Weights of a small multi-label audio tagger: log mel input, widths [96, 112, 144].
Rows from block 5, named by matrix and row number. Rows with one number belong to one channel. Each number is 128 + 32 x the weight over its row's rms, rounded and kept within 0 to 255. All counts start at 0. Numbers have three digits each. After the name is the row's rms in percent of the matrix's.
# convs0: first width-9 conv (model.blocks.5.convs.0.weight, 112x112x9), inputs 36-47, a 9 kernel for each
# convs1: second width-9 conv (model.blocks.5.convs.1.weight, 112x112x9, transposed), outputs 36-47, a 9 kernel for each
convs0.41 099:100097115138156170153071060169171159161159168158146161059078089078081106106118130104076083083101130123149166133136149142120119128123116099140154184193203178132092126108101080069111121089101130164164181145119117111078079101125109099106127159169171072057113072072112143136152138153127124150152166169114106142113105115124142121
convs1.41 099:127121125130095105133148128128110141144163193181145089194183151127104106090094109122107141146129113109129137100124171173142144149155116076092088105120125130129172115079071091133130152150165124100078075120124132127133187175164145112105114131149095175154125122130094134159156108108103114158155120084124185161148137165190175156
convs0.42 099:156129121180182158128077129119132147148153139163175120129138156174158125094091100067086105115116136127129148183142123121137147145131113185153145154131084107122094168120131133104111100114112160136140106120132147111105190180181179178161141096064155106081083086100046127139164134146150143149157128136114100111113128151168093088
convs1.42 115:140115093117129121119151124088125165172171100112113114093061058099086113112150160160140162147132098071057118135146128135139130137152152159150127127125148129100128155147144173194189130184163062082129130134113086081114065073075049034103151185203115123140117100067066094113096136113135176183128109124172158163156159146123116112
convs0.43 101:140143195146130166165119131164192176141164139124146130128133141126173100094153182136169198169163169131144109097115141184136114156139111151151169206134118126111155112091134197144140138152155112101106128139109126132124123144169139150145141159153112091065113165180121169098159131141176122089112148142132184177088095120114150161
convs1.43 122:204153132128090171183118184075122129123132089113163153123076104136123072085144146108133116085130141142112138146153160111121116110130139105111140129129126112101113117141124128121079123155123138106120118109184182114120063099142106077133134161129099147174136164127128130100093083141153147090101136151170125115135144105055137165
convs0.44 100:166161180093147143152149131100088071079108112099085098122115135100187152112137140138136155150167204170166168151149199160151162158188196099115134165168134094129117131122147162173201167133141118144175162163139101131166143195158105105110122129117129049013096160146158053116131125154159151147129105123126166153138160083090120148
convs1.44 095:139165124104085130131130129110096151143110077099137101148135139137165144146143110154123076090107132157074083118100090087082022077056029060047072095123143155166153137160146139150112104074100116112107146185134180130128109101099101066107133109115149123150163203222138146132142120101114139126127092083111172143089103115117157133
convs0.45 097:097117157096046083102084126106106102086140135128106135175170150116083130145148108121137155135110115145153162111120132143143182163124112135140092124170198154180148083113124118074070102129116210190148142134124134104117097117106101121140162162117172133183188179164061048105126124110077074098102130119093119138135174115096109104
convs1.45 079:126131156105096142098073056101121088121145096095162121171147155137154145145141115133081097126124135146151127098055070113107140119129131078097114119145154189162143154150149159144149128124142143137113129121108086098102175166136099104114106132131078105119094128105112103135069032098119142133105118109130079110123082110095094069
convs0.46 105:191255251138109108110079120106114118130163164141125128158147168210215210217187172107130132151139125130150164109111113104105128151110097144133122132119122143126121149116138124128143162137151212168115107136153135105115178149152126093130170127100044118196152161123149123140117096096118135142126125138158142136152124129157168170
convs1.46 109:153154138138112081093098144073107117087101122133151126081097055078080109142145093105108121157162123124125142121125142124110125127143171129131144157156140115106119127124160187156162140104104132121111114119145136094071152142177190153108140139125147134146143153144114142078168151107116144174151120139118170148135121142130054060
convs0.47 103:147134170177185124098080137124167139130129133169171143116128139154148145161145110160140130216160085110109124088115121103108157255142066085101121096052118253203132105109155132128101110112088046094090089107116121141154097090110162183119121119131126082152144138158115130143120104103115134063094123129108046070168188116116150157
convs1.47 104:081107097135140190135131126115109110087111131167170132133084100103129169136131129132108074031127094117127131073023091141162180182155153112092102101140115094092114116167137081050070078102130150158176164135129132129121121129149165121141082106119163095105083113148128116122146095095149145156113138122092103134123174191150160138
convs0.48 098:095163165153145159050087090117127106092159134122130102125130093112149171151133137137119113125102135116101110152116132183136139187169148085104113133098068115093080082105098124129126155114105127108122141147194187160149138116107112129094096126144131175098094119216081144090178149100109118151103085074175121118118098113109190157
convs1.48 120:106091053045078147090079122091137145158103125144087109142158174167098162134100137185130145116151183163065099095108102084090134117119130175139121093129141102074106130096090127121151141112111105098133151132119085124161185147140118106160131145118135094117151120124137146159129117109113161177138117125173246203152157236123120141
convs0.49 095:055063114092107126161237209137134149124122102121137140129141123108101112130120125122136104106104116135129123101148159146165179185175159096122150149163189198212162128096125140161145148156165140141136138131141161149139128115109106115166195156141152092070120063094086057108131139133129106122140164180170215202150146160091056074
convs1.49 104:061099157184158126130134155163113120101068074091108156161157137122111107103112144175153133103107110107078083114129104096127160173163175069039063117150169163146169171166153128130130114131141119131095044062064064094118143148139151119102087063054115095107120149144126148126144153166139090106129120121196164116173173127116118121
convs0.50 095:111162128160113102110112139206222225184153140141119143140132142182114074109170145120144168122115147131154144165128130095082105092125143124131144110113131087126196096073111162097091133150166206224210189194131110159133156142183107099122092117125108104088127116070112171114169163160126136164159145171151133197158149158162213170
convs1.50 087:136134079087085153118164143095115123120106105130124165117138141145100140142112134111097101105121149106058091102123137107109097100086110138140135143141159175163143128126122092113115107110133172171115137135124171213212122165206195207205159177163110128104106139140145137121208130108122162194158151131068153140137107121180089163
convs0.51 100:051094084073115098094134119146120122146170180165166171097109078091113102102104065187167153127160171152142126105107155160139141155125092122159145151109119161111107080101134136132147163145123160149162161166149140107100137139160195186150137123112054063057083050128118130095169146155139117159163151120185142117115140090105126112
convs1.51 096:145153142159097099134148172102117066076139136116118120133161144127106090098130162075052034056116128142177122132119104097111137145142139147119124113124110120118145101111099147155146141112080046071092123147111100121129071116144141139152143143127161191170166173162115102104103119125130115103118134143106106098111123139146180182
convs0.52 097:128082166182143088069134159108159147107157179145141151079117137123090116116129181127120163120099139115114179139094117072074119104097160139137129102127163114096150178150168129058090083099134147140120113144153173150110084137141145115120127143109164174207110155072114153103094100121111157217162143135118098145155125096093153128
convs1.52 090:141143088088108093092136124097116107139101098101092132130134137114142119120098126191172161165175143148151154156157145171130122162130174092104102122128147128149163112139121075107114120136107109148137148117126116093088101121116134159127104101111118129129116181175119138130139123144177128128116101091139144125158117118112125115
convs0.53 100:164143142121104132060049161174146122117117130119122130113142135102094096103126109091153182177180172139137155114091083141136134161149171098098091115102066106171141105118135169195130130175211102125137151122087126167226119100126149150148127129136061005051139149117104193140122150129129163157156147149127152100121139122105124141
convs1.53 087:147106113090108152134110140118113121111116118140124114201154138122153138114123103122088069142142128108093080066085057047094121157145114158157203240220146137118140136094120108094089072105122123135115117117132152140126117146145127133156113126140128132155120149143141146139069101138149093060076095114114105082090169144108104086
convs0.54 100:161119113072068091208066120153146173144114109090104072110105093146169145111131114123105081089086097151130124134133114121174180194151099138127124139138130159138086129123134126154114099115125170113091113152127085082101139147131094057094117139132164125120112144119121135130136147115129122135110096123101085101076126196127098154
convs1.54 099:113199252164125110117147157111105112137178133136086097123129106148146095084097082156171143087046141146103097101081125130084094082122112063071087117136153142105128135142090115131124108131175108130156129138138133128154190150131119153109093127122109104152142132099111172139156159160137124142114123170145111151154113167167162121
convs0.55 097:061126159136114101119094100138119111128111153171172172065084061079118131132121126123119111124117084103146138149134110109147151155170130058080060078139169168138099105114113096109115129136164099133200162115104123128094096094053070121159138157117168107124219244168131151160122113120152182161129136133126116100114160161136128105
convs1.55 113:207160169158166147160156134167151137115121126106123133131151167153115090094109133115091095122154155167149131111129122097088092121142157126120106089077092123145134088135180173131115117141152119105069054109182207129116156125143120089058078101128127116136158165157139139142130135149157131102102115123101059065112169145076122162
convs0.56 099:171159097083101071141140121105130125148139113105095126126150127170117130127110119134162120142158122134115070120089075074070047081086080173150153180198121106080058129150098143133102102067054113135113133097144180161092181112134166107120157158131149165089045134136110070161132083095129118111157161171160183148173126165191096104
convs1.56 088:150173128127134129093171174064069094107128142168165140099125128146104087096133126081080087122137160168167150111130162163184168104137149083064118111086113115123104139131120084143150142190194150179154098101143155110103103097135161167164187154132113112176223194150125106073119118122139145162144122108091112113160108114145176107
convs0.57 099:162114106170131119092140152094090105111100087080088089146151124133144119100099077054034050081141208205211214127120109106115126159138125174196182112098099134085037061098144142111096096097092114124098069086105095105101225199139099123129124133158113092112158109065141211153125146158164146123092107095123116085141150166214195167
convs1.57 095:146133121131116129128143124146131163127084134123082083055059049076099080063101143155192148097127134093069094085098098080053063069117165079069061049066095121116125197181185181197167135089074243196109097127141148167223121098089140119100121133148118125147172168173142119121124076078105098109144140119140124082104127110134129117
convs0.58 095:156128110184165114213190117132149145160142130133116129122128147134099075094159190167132130106155127093113108110087123082108126123154193093109106055029067094141185086112132106094145131147159167158157133142128142129131159139136130152154168125115119139148114080093116147145098111111119123130144169133136111099086068077110074095
convs1.58 109:156204192134080107158127111073104129092064056090124127176113129110099121166153132159155188134098109115142152140076107109120114116109137187210211202177164123119105136163153159146144115130149121119105092058061068107124110093095107142144105072096145146131129082090129133131143188158108127114130138119135159174135097095080110145
convs0.59 103:145155099070000058221120094124125145147112100143121146121159148081081145134083075123102101144155088116167173106114126075187149121109077104125103068164230141154168101099096091169160091096094094108111105143137148132144163128119124132130150157166103191154118074064145095132109120118068113112109111111137147139137122144160210138
convs1.59 107:176118091084058097123181215151111043056056076083128149104114108126090096156119123123101140182166171097077123156127089125175139132167122141113120097107136130152139098116110109176226193198131121136143120130128124133140119147126119154161175136134150117114178094123128133154136114117129141166158137126164117111184129059112144116
convs0.60 102:106103136143094144161158142145131109119171173160164149179181136114154130104112096115110108058096126109150150116098108134161138137126100121092106123112107129106102110107104131157146140151117122116134135157171150135152170146123101106116132127158141143114127126080113127084131155150116096109101110101101124142104107097112103120
convs1.60 101:097092131096117126132135119125107104107119135138116136160142103114101097087116124102095102181240192098097138203142083062065089106116155103100120145156157153146123061088118124109083063079116091073113165171156101091094126124129132116096100090124152175145128153138152181165088105108099114107095115092170140143112134184164118119
convs0.61 101:123151126126150113080138163108114114137116108125136129093121140145110094123128137139157203169124128111124151146116098105087076085070065146091058059042041065109098097093065066078096097107069102112111132119104114117092090092120120107098136165136172193149124168096044083097147152172146131115127160210138131118131136133112088086
convs1.61 098:148127129132145136141169199139160186165103113135168163142145120147131130123145172213157074085080103099117141105151160131071068096090087109092088091085083095119095239198190180131104109106103164160165173156158135139149108125164166127127155168178140111098088105147165193143177141098087046120144111122141116081090130132156119112
convs0.62 105:095093129157114112205181094138130181172119097079115144149168172133122125115121110136146154144154112170165109182166142131084065114166133191147150150074023088110091172131114181165081136140095125106106092096128167164131172145157143093101117145147134139076143207109189188147136113153174144124131126108117125097086048122141117150
convs1.62 104:139167126148131123116111100100076105138116103103130113129129079084154138131120141078146180117145195141107096124143130102101092143125089152145103096131150114135192139072078134111126124141151129148127077111137155165156130142126108064053091094156140101110124161117174215188110118137154184199147072090127109081076093147148118094
convs0.63 101:166136154142125143114086100124143141149211174148172190136127133122110109127145132129101111125134121132135159099087139118067097119121131129135156135116176186150080118087113113073081097102122149119116090076090131117123123108108115111151161147187094075000056123163170170127105113142165157142122119129114106090122139101108117129
convs1.63 105:153152174168171164170143119134143188238255223167157151090095103134135106094125134113166177156108086116182205094078102130135100114103099169198165127102107099090085144163135132105097115151155126121145184193189175185135166186181159149122113123166115124128130113124158144113166160187224166094127165142110133109139192152181179123
convs0.64 097:088099111106122105109160149154101095138188149093076069070100096105078055107166186118139137144168135095080076153106088073122143152168179145130137109099076070140231112134110115077102129133143115107128134111092093103094193192135108132140114134164106113098109062073107105168124129088093080093124139104157196186136109118137124131
convs1.64 110:118177211151125129136135116126073013047172222190185162201238191161128133140125123175149124115095121131145156054079105115084073087112063147149169169170127106120091131126117117151179161170163062114133137149146113116171107127160128132133105137137086118169148088089164154122145112096121147122096109138102139151109125128118129128
convs0.65 100:128145163085062117122110072112164189117123130140139146099138103101128149156156118140146209160084081107113061118125120091144159211202121099062019047151164165147162136068124150154156165175165154137082076117133146153099143166137112123122125115109120066060081093125155089095088101105111114103138128130095099106112114149131089067
convs1.65 109:170096141119116122102123178136171181145131054128160182080105112114157137124132114157165149145177125170098103127084045107141158158120132140182231255205142132135121135100105160127067125179134125149134148158171148122147129119089116114156157161140114169151123160249179102169078125154089072119191183152218166140150159126152174114
convs0.66 095:166182140104122152129139117116127137136133089071111122139142135138137141160145138190152170147137109113126115128117117095099063054076100078110086034053076065078084135144152121097081080101143079106116115118124132139142140113094104119117169171157093057072098086126109082117123107113073073114127112087153151116126118084123148137
convs1.66 088:060077109118081073093129118142150127118135162159143135063080106129150182175158111088055065066079121172165134116120105114130163178164159111119148149151144120113128099074072111137165176143117113146148110121118120132145094107126168186173157131129158131138143164189151111133127146156152109097119118125093079110141156172144140110
convs0.67 100:069101059141163104105092156097075091123177131140147142145140133172144117125115103077147197193151112098153116162141138127144146129115089130085064072122163187175099101109136151150123149174088151154141142119093075073103148140153124113155189163136122060073089163183125145089119109148172155152130158177158127150153113130115095131
convs1.67 098:090080102127166145145095094150125091110163203127077085068110108129144123145190170104078108110084116201166170138102122143105095142169147132141161130130118106093139134157149124120124126120154140164172169143123118112087144115132100128136081045113141093100162166133086104149122105108123113062061087117118110098094110175166094047
convs0.68 100:143072100095096117164163075099131156175147082086120121099101125190170179184124127120109100127147164164138133148120119197194131117125101108101133208229186136137106110136125162162164149102091123163192241170100144178162156117096111100096109113137188137082103105097156138103146150157187154126099083114088092177169154158126091084
convs1.68 100:155148140133111127093088096109102105087101136150147136177159159134077089128125105098169202211146097131201169147109092089101122071065068113149158161146121157182149133106134139121108139106074177148150157187214209151124140141135139155158155165170130157110112144104116098094126094162176151168162109115138124130201098045118194149
convs0.69 103:211216104048137149123117146122138138106122119132148134144149097115118116153120143126133163090072131114101098130090123196114122134145165127097061136157186171153111094085095111118143168164192211158117153119147169155150164154142125145145141142124113129206143125116099162100171143106100092097110117161114136104134157130135169115
convs1.69 091:142148148128065067115106128121121103096126113108130144072146141105083137128120089180139120147175177214216215141121116176150100074134173141162137145114122136136128126151175109074106122107092091133073121105129081090072116066104139136162133108098118158120078096041062106110139116133133088091076130141122158081078203139087131182
convs0.70 100:164169183146124091105062074121128113113115102117121131176148107099093088077087101114100077091105099130160148146146151148120067094106076106154168216178126101117094154174152140125068064132158120070066097147137162163119129133111168162113079098132150116038081115103170152168160124117176163145135119090064115125161120144153153189
convs1.70 102:176125109094079083126128155118158163145116082113124078144095088122160139136121137150155108085043015085161149133159141081115153171144160184166122079138099098117147090096115112089043097137094125118110146122105101148126072083065062039093107149157161114094108099140174147122083054089108093052090147141157165133118167102070145107
convs0.71 104:121127144069085109109125144131133128115137130086079092162155124135152094102171247094114131123122144152103116177161133119148112102085128181178165150159158135114157134107131135192195165149181222183148161168091069092109137157175181148112087121171037092135055082149129106138122127114113131150125103112107122115145124101099112139
convs1.71 098:136168161180179155132137122143186194225199147098124135105129119110120128132137128142151181157170205180108103137074098137121084101168137114113126115106114111123140106082065077133134113152128155121104138170221236243255140151146149173175160158160079143164108120128099128145084080085123141115116143135154163063146124086109105116
convs0.72 100:112159174119184201148104123164160165175149117137142133120142152126105124140111114139169140173236183167179118130152137144124139114145149113121153165153139108135120135163140135198218161161154173166167134094120116120139115130140153097104123111122198145085008018117199101119107131117120162178122121158109178122123140088138137127
convs1.72 120:104144057096151184161110153121075146175135114149138142136156148139116141132104102162134163138138139066072120123147135091102138134134158131135161138094113149163130114127150094112120108133158087079123103115156144153097142130135155127056078067090119153143135091085145123151091076081047064140131112113147119136127050119136135162
convs0.73 107:149148127138158151147138116164161116116126123086105135190158168167127117121131148107088085122114074052101114102149177146122124109071145138165145075112144154092140127110082098149154163143118113081101124115127105081128112141140103119115119113147108115150066000058204255107181182136136169175139107106125121131139135165152192114
convs1.73 094:197153129140178154122172120146144126113118113127128082060108112065041091068076128159174173154170100087099152135128150127073066096133101120119122155133131106119129104100070108139084099113111061095120142140128108105081079112094085115084119116115132134129151128118114127140105087061085149117073127160106139154044144120168137107
convs0.74 104:112132108170165089020091178166148145167146156154149153120177154113089165134089137118132132155120099065077095165161098097142108139111092119122105065080089158179141126136094096087073092080093094123148154140135130151121166142145139140151130130154117119093106119125131146164161191163130103097127070119149178150144103117076084121
convs1.74 102:113101089066066081099163139095115102113122112123124134155145109070113127131160141107124127094127099132157191145118124104107086122138148177156149120101111117128118133174186179155124123104152137149136140115089069110100111109081107149148114147143088150158111094127141109157151164146140107060080140149118145134118128117131098079
convs0.75 102:090131134154158127116148183133117147119103117090084101098156157136172137118120098178152156128110085050065103169129098115085140188187119122128103092091106127122110176157142073093129125100146163141138142140102094138141117132105142192196138097118168132171161096088119163144105147129127130137118116095153149149172132051031112093
convs1.75 104:132122122144145146125108164138117145134135151154157128093069086091086077137137121095106168197138075159167085123107100103131098077091107156137171192157139146117086135115130140132142133134095089083087117150129120130092096128131144157131126137119102110117128122088085114148110077112132128136162114126149151084108221139100129153
convs0.76 100:115092093130200075087116126122115101125167182167187163139123116135126122111104087214207143064023069058101073136140088050099178177122133052078075058113190178163168178161115039073130110096104175147131126107124129103077078100127153127110106139164125145131122057141177197174081078130135139167106107169165153166174125079058118136
convs1.76 091:166143131139173197173105106102157159132110090089095111116118108121149099127144153115100112116139120123190238153109094043069076111103082168173152208177188163138146064082105111162122122107136120143138130150149187173134153166174111118108033075079130095066136151143148130125188152120192255166097090076135154120114194146142077098
convs0.77 104:117172149081162131072178082087126114125120132132125116154142160174158129119150160129137147132154130146152144095085094102115096114109065173138165180146124190211149174127133124072072120134083150161164169152130127135089133124122158137126150140124151076102121155125100104122119143150179150103091154151134148129152169102072086097
convs1.77 093:071048091148150104083053086157099090098124137146099105110153154176150133114100101116105129121112143177201151182176186133122129142120148113126127154182160133191191143132124083098103087064067040007083066084085112121072093132165169167113124111101148129118111133102076105055087117126117136153131106124111081115108125180151118097
convs0.78 100:112149134125130148145117088149142176212155070088094079158146184158070073118109109089106083061170164126120113122135134121087103116124113176156147166097045092118092139108122161160119130143133135155153132060103113115156134173210136030055088113052122079121169208103126146196126158179109096127171144109116154174080081163158101107
convs1.78 108:156141134108111182202173138154137142083087127151175183129152163156110089097109128100111132210219121116106095068087090105141178155146185132142137148119135149130150145169158175141079065072133126150136129123169199171156055086100137149151135170154114125180156125072082110150109138095109168173131153139102108140126144193150128153
convs0.79 101:178113094155151148129142155129129081096115113123139120118108091105121123128114086123099147179178152116106145121106142105087132131114128126127148112080096121115128110106106093092109131141154135185210216075025082094094139136130116130157169156157140117155138132108139136122152135100077107160156137142145137113084095145168114128
convs1.79 106:112116127158134133124146121124089114085101104091115101149125108110108114106120104127141101133165117083107150125118091128111108155118104134156150137142169150135118145115110131134139144103117074110085118187178145080111129113138103113096087101123083116125085117124105095113076126145109063050083113115126067096177133000024129076
convs0.80 096:132142112094085154199179169132110121155146151130127118039094109090127130110154131154147174134093077078125170152134161151103093154148145100105113097087120190153123140129137134140123097099107180176173159158144164168141102120148111092098141137102114136118151148068071158153111124126142110132160165149177154118177113095161129111
convs1.80 102:091151154111093105094103094119088107104139143147136170152170163195162155126113129126090104163188103061088128147149136112122093091080117128127130178212187119136128125076092101084081098089086095118121120091097142125135095106175162123071096102134073161144102123159074093145089045102175138092101092089155159145112083116148160108
convs0.81 099:014094102113126154119157148090118130129158148122071067123107123171163126137136099016078055054118147154184179102102123105094094094118173132162173142111094100150182096098117121121141126144166108110131168149133127095118195157149187209140108107099072050072112097127102135186131143188129108109113118107155153124106144157129149129
convs1.81 095:132166161167138121111142152157141098053044105156179176064043050077111122109135144182212212194137086087130107149159142134143150166137114073068085124125109123154199175217238128092097145150131155131102085074118116113119072128107104099133132151183120100120116106099130144171140153119128107088127168130149165139122106093135206163
convs0.82 095:122121136165142151098091107141132136155148143097093105095095110147139133148168130127117114093053027032065046120141141137187203182147131122190183159191225223177179085107137147124119075063044143140154161164153127115114082115142141143150172190183091089130112084070086122153114127170163155145126111088141123122130135118108088077
convs1.82 105:098117138138111082106127171098124126125124153107063083115146154132138168157153149095085093092100067086132186161111083058107134138123112084074080084097108120131118190193212147113136122137172068107134133135130114138136122142159187190168163181186153143137131118129158154155145136134122133137114083080170153130105114141155195166
convs0.83 096:097121150115128138161184110137147156160144141147129145144144147118114133134124136110118137116115134135122133112077062101120151140164151103062062064061096136181131148128132142161172141157170106128100092117169151121114085092104128132130127133124153110116072052048041060089121094094106112089109120121146183177158145120089068103
convs1.83 089:119166130138128119164177175151123137163176146161149153124112118141131114100074078139122123117137113110138092153128122134147129123128113110140169180145127113131159099102108079106124109116120108084095075100090081140149095108114123136115109069075137136140097075106099089098127100066081123117122107086139167124071119118102094123
convs0.84 100:132081117107122167170144181115112152140128140147146131143127124120144109096159190169089133174137148158152155112090123166129130132154128049071143174163137164184205128124152163155127127155120116141151122087088084094096145127117132163085087111109076101124135121129014097148166150116112114099078121138177179132079124108082056046
convs1.84 087:193153153168174136099122153143134124081059094103149132081113161163130119093112117054042078107168145093083109187164089086069047089106113113072077113125120130157199113149142080078056070084093096095088096118151169168146152138107097085120131125127149108145174107117127142138129094095125169153111081126114126137104076104183121214
convs0.85 103:136143154107093164150103213152186170123104099103120108152146109113121129169155147125084131092058119118092094168078083084149180102077107147108109153182156139106110126114129107100144131137147088078069068135172126133112123061148108119136107100102146148109124054099087139160159101147110098103076115145092113139106078149111141115
convs1.85 111:088121129109072056118094101123136095112082097093143072153132125158125080079103097138117176090076131164157166127094104134150155140114078105097120111102127177151106115100156102144096102127143098050102084092067073116084125132129100118106104096099123147099143127159114144160118145120099107155152127148132108139120115138169153146
convs0.86 102:090148169105134145176136106115110123096136161157148127112084091084127163173162097103129129130123111113131130117082170230099077151139137109087152183120138180169163127106113194160138089094140149142126113050038116138161140124134133069104130118136114105078167255144082129108144136120096094145200118079133150056063080152137120139
convs1.86 097:158190154119163141131133140140117144073143174153155140138127131136116137148102125139185163171165149146148082163164124082104094097096123115064075119175163171163163127073085144171180162134170160147124157146167175144167126106122122121140198196149131108111149149154147176125089119168189102135136151172139102175194200123149103157
convs0.87 099:154157138103089066115122130125122125144133142138109106081091106127132100117118089163135090109105100094081077156179173147132122111086112207157126094078107139129133105114122165152150155139134152121109084076138127101125107136129152143115102119150150171162121084184070040134102100097152138117140159165168159187216169112113112108
convs1.87 101:072089104117120087099105126147134115096082095101095120152145130112098107117128111121086078087113124104087104150124120136068067141152130105122127120133129126103113141148155140144139136166138090128135131131138100106146107117100077098133137173177108138130117136158147108121135127126081119132086073106159134083149186126047114111
convs0.88 104:108170127067077142148109116152166171111087123137151153145095104112134129145131167125140092105200203197180187122096087131169149120123147076082102076051066128142119089090123111146166149145176120134116161191168127118101093129143170184163126116120140110093063115142052103125155161148163157151115100118122127076117195172161163155
convs1.88 099:095105123126092114078093051107091105136211136077104090120100098078128133201171143087088097149112105135102081153117129132122108111098109163177164162128134117099091103151165121099111109089121142152196190166117128097093104116101102135173155105146117115149136136117121168165112131119126097119142143126092138170158120081129145146
convs0.89 101:116157178116089075112164090096110114107089115123112121107092116135138128128107102118122150144115096093121139111127150183168148146154150141140112128136125103121134133126117144176148134157190120110146149136105112131120070128121116098108083100157158113073084135208150142107130105107125154148111122154160150131149115072130168118
convs1.89 095:108105095101125124081076101137155190137087099127143140109121109132132099116129130132113139145105111102120107078089144095086119120128128110144152127126120130136107087070117149140146133121087093082093097116114104112113158161144136116158165132131116152149132147133132124102029019082128054108145122102234153097177149095143148093
convs0.90 090:148132165153076047090098054159159167123119107103139116110121135126124114126123155133093085121110104071069064158153141178178169100121146114130164196163156138185182105108165185180183153141120116099116114115113140168213120086090087104145147148212149134075142170218134115166158154132090098144120125143098083082101099131113059089
convs1.90 085:153122156160178147142187150171133125090140086099064109072110121099093149166139132119098131127141147144144142212144166152127117144134147123140134103103113116138130116122111066113139102106097144153168118125150157132089094137099126156170141114087155099109141116124186185169151123122118098122101117140129096094129114149195214204
convs0.91 095:193164133124080068170158118102132124118112123130110110074137108071107143142123129176134105119132133169135125104126129119124119107106112096103159202127045059098066137132102092129123110122130150153123130097095068085132026057103145155151188159124122101097061095105097113180144141110135160141163115109166154142133162223166104125
convs1.91 122:097110119137155123113108111133162165154107094120161139119093083138152175195186149135144101069097151170149116089055031057132161144139169102106111125070068076100108098092114125140149133117102088134179163121124123171185151162131123167178193166166147117100146159117106136177147188154106094113138141130168149178139122144111128128
convs0.92 099:192196198166078126167148190115152141145131157153134178168181161109152219156107093094150144150122119130173190153141164156136135129133131150161164108052097105096072128127139138102106104117096121125126112066090116111103169158141123135154141145113052211127147123101157091126162184154133126126151128093111100113078118175126087155
convs1.92 098:049087142142147159103135132150167163160180169103138133091105123122128105120110146069127163160099053113149147150105067112116101101122136137115125116109082092110110162133099098098143141158144097097129142126098084111135150100083067084101148086136151107124126127109126162165134152154151078086125181194143142183188124060094197180
convs0.93 099:126115109117122153073119117153143178176138129119114135176156138108145137112130172153155159162131091046094088100109130097087090097122099164149184160101121133129113165153172149105103085097126152149152095089112107143199153151085070176163123133162132095100187085075076085124133119112122164154119150192158146123125143107119173130
convs1.93 092:084111136119127143122151149112082078093133154141129143128133118098105107083107119127131136134109100131151133204136104076104159145104075088103098104119120119121135097099080086102140158112117129163115095080108161175153075110149158127138124118115134124123152231172088129148157111090117131080118144132093140173171153153129140118
convs0.94 100:005053094060085105098102108155168181119100133097084074133132128132146131090077108140166151142119098097094117120118106130109062052080133101085075112101063073070082098092124142107066088085101096088097122142117110139145098111121138150135112098153142118094119255168179154158096097106128130106115110113124131124161176141124093126
convs1.94 094:126164142086108132110128177120091085094126118142167209106093088106135133125113118088109132094110180192161127087123157130118132145157174114114097107121111090077072122128122120142136118126095194168156157133181152125110131131150122099130121109128131126102161191093087102131117114109116126142134134169150111102111141223189123101
convs0.95 102:091127129166146125135115083157154145149114099116134129148106099146131121119132175117092109151095048067056064088112121069092141145137122090146129073097175178164167164176173168120085097098092160174173126120158147128114120120107064054112187211187136215147144111097131086114099117120103100099098122170143136145150151154105100157
convs1.95 103:167145112136168141126120140135156170141149129107104149124073065076114132136105110136118105086128228170134143171137211150128154133070082192206202161151158172174177121160147098160178147137179126099121117156124139108077103124167164148173169149126144135096136142097115173130162116093054061135161168147070068149096102121112111132
convs0.96 101:126126090124129111110148134076118117094086074082087107112094126125102117138130101136119125116095137132122137126134141129090086132113081186184175171149151182133063126124149142115133186172165131121145128093115129136130090101140162167155123099134116118137081067046068077068113097117113147151170132108177152134128115081057073088
convs1.96 102:132099083133135158187166169204220170085104132105127134167165185154132106114158170142136143148134116099098151099155196182179168142140164105089091100132140153128116138143116064072100122110101153176117092068071113133141139174201186194168184154130171193161124132120096127128086050052099140150130137122153169130067103132171150124
convs0.97 102:068125128122192148138148156117176172151082038113145160087142119133078104134147132110107111120094122151110154088096120128176141111110094108098152153171171124118092078078110127137129129138140100101128134191195158083067152153135154143134118119112204159124042063109153094119154112094098081095088120128120126133127092068085090123
convs1.97 090:094112092110131117128099122163136110146156136125081107127128113143148081108114147121151149128089083102106087129098050085149142114126092126112109103130145142121148156182128139088069111125147141156212202200151133116115151135116130123126130128117120116132195189134100112143155124101106079054121121144086073128139109091110126128
convs0.98 097:126135126107123183149136168126117112118114117099152161134137128123147130135162126130145148106155197156164135103111157142124132093109134159157178168158198183119120144114157179152131102054071194171183164184167140122079110131127132128120124181148104171105054042000126137102131131121084110187168152114152162132117114131119149108
convs1.98 125:090102162149091126156139152109141104106120155130125094081103134129152125090086097156119067093179186128088112102156146120105094103128160068036053066127136149132124125129154131144086105107094123161133121128111115119143150096112138173157093050064122130150119123116075085093192151135116123135154146116173210196172123101084135129
convs0.99 101:129153150110184255145142147149139140133144142158149152163136111077112140149173128139118128141117102134157137125115126129169208188134127176170139149163172131103157117106130146129120134121134155155129109068110145117102132113131112102107100117115115114160145112129199073130120086098132118149166166155123073035056145151143139120
convs1.99 104:145104059125110112133138104069112127165191166126116102155174180156159171145160165131105119136159145115117106104080091111077066096117121101109120106113111103098096095075133171119091106125138103088126175162142122117148098077099162120123122152191124152189163166152123103127130106098120127111088083103117172170113113109129145101
convs0.100 096:089124113128170153121119144141164135122145132115101124087108125135118123161148140074096119100104153153186232106114131114113135136136106132129148139125108068064105107104122108108120113117128136130115090093127147117069136153177181180154113123114118103125157116066095067103113117135126118122129128151107072079098132136167157145
convs1.100 093:194179195224185134147124093185181101032052126198175183080092079105111077066093138131128107119090093088057060086085075109140118134162169157133113104115120114098080086122095104106123112085090170138102123117162206198165191140120136121127144126121118143170164171178182145115101142119137137109105114113119113117080081081133136106
convs0.101 104:163133126109137136118083069138122110108086123138127091118129145144128136156145132140127110099097107107087119107129124142142101127120125092111134149156145143119108082111112096119118150111086086130102121108111107103093116128160200126133183132131078117156123186181113055137085084115117128115128110132094176153176169197193161180
convs1.101 104:143112117135185162165161145082063083089120132068085114127095103140145130146148165151120106124149117092112112154111059042098128109105109170160162166147155141128118088092121112108108131161127140156184175161167155142114112130152138156161154153114088085056097114116091111124124154146119148152088094126159064083038105178057152140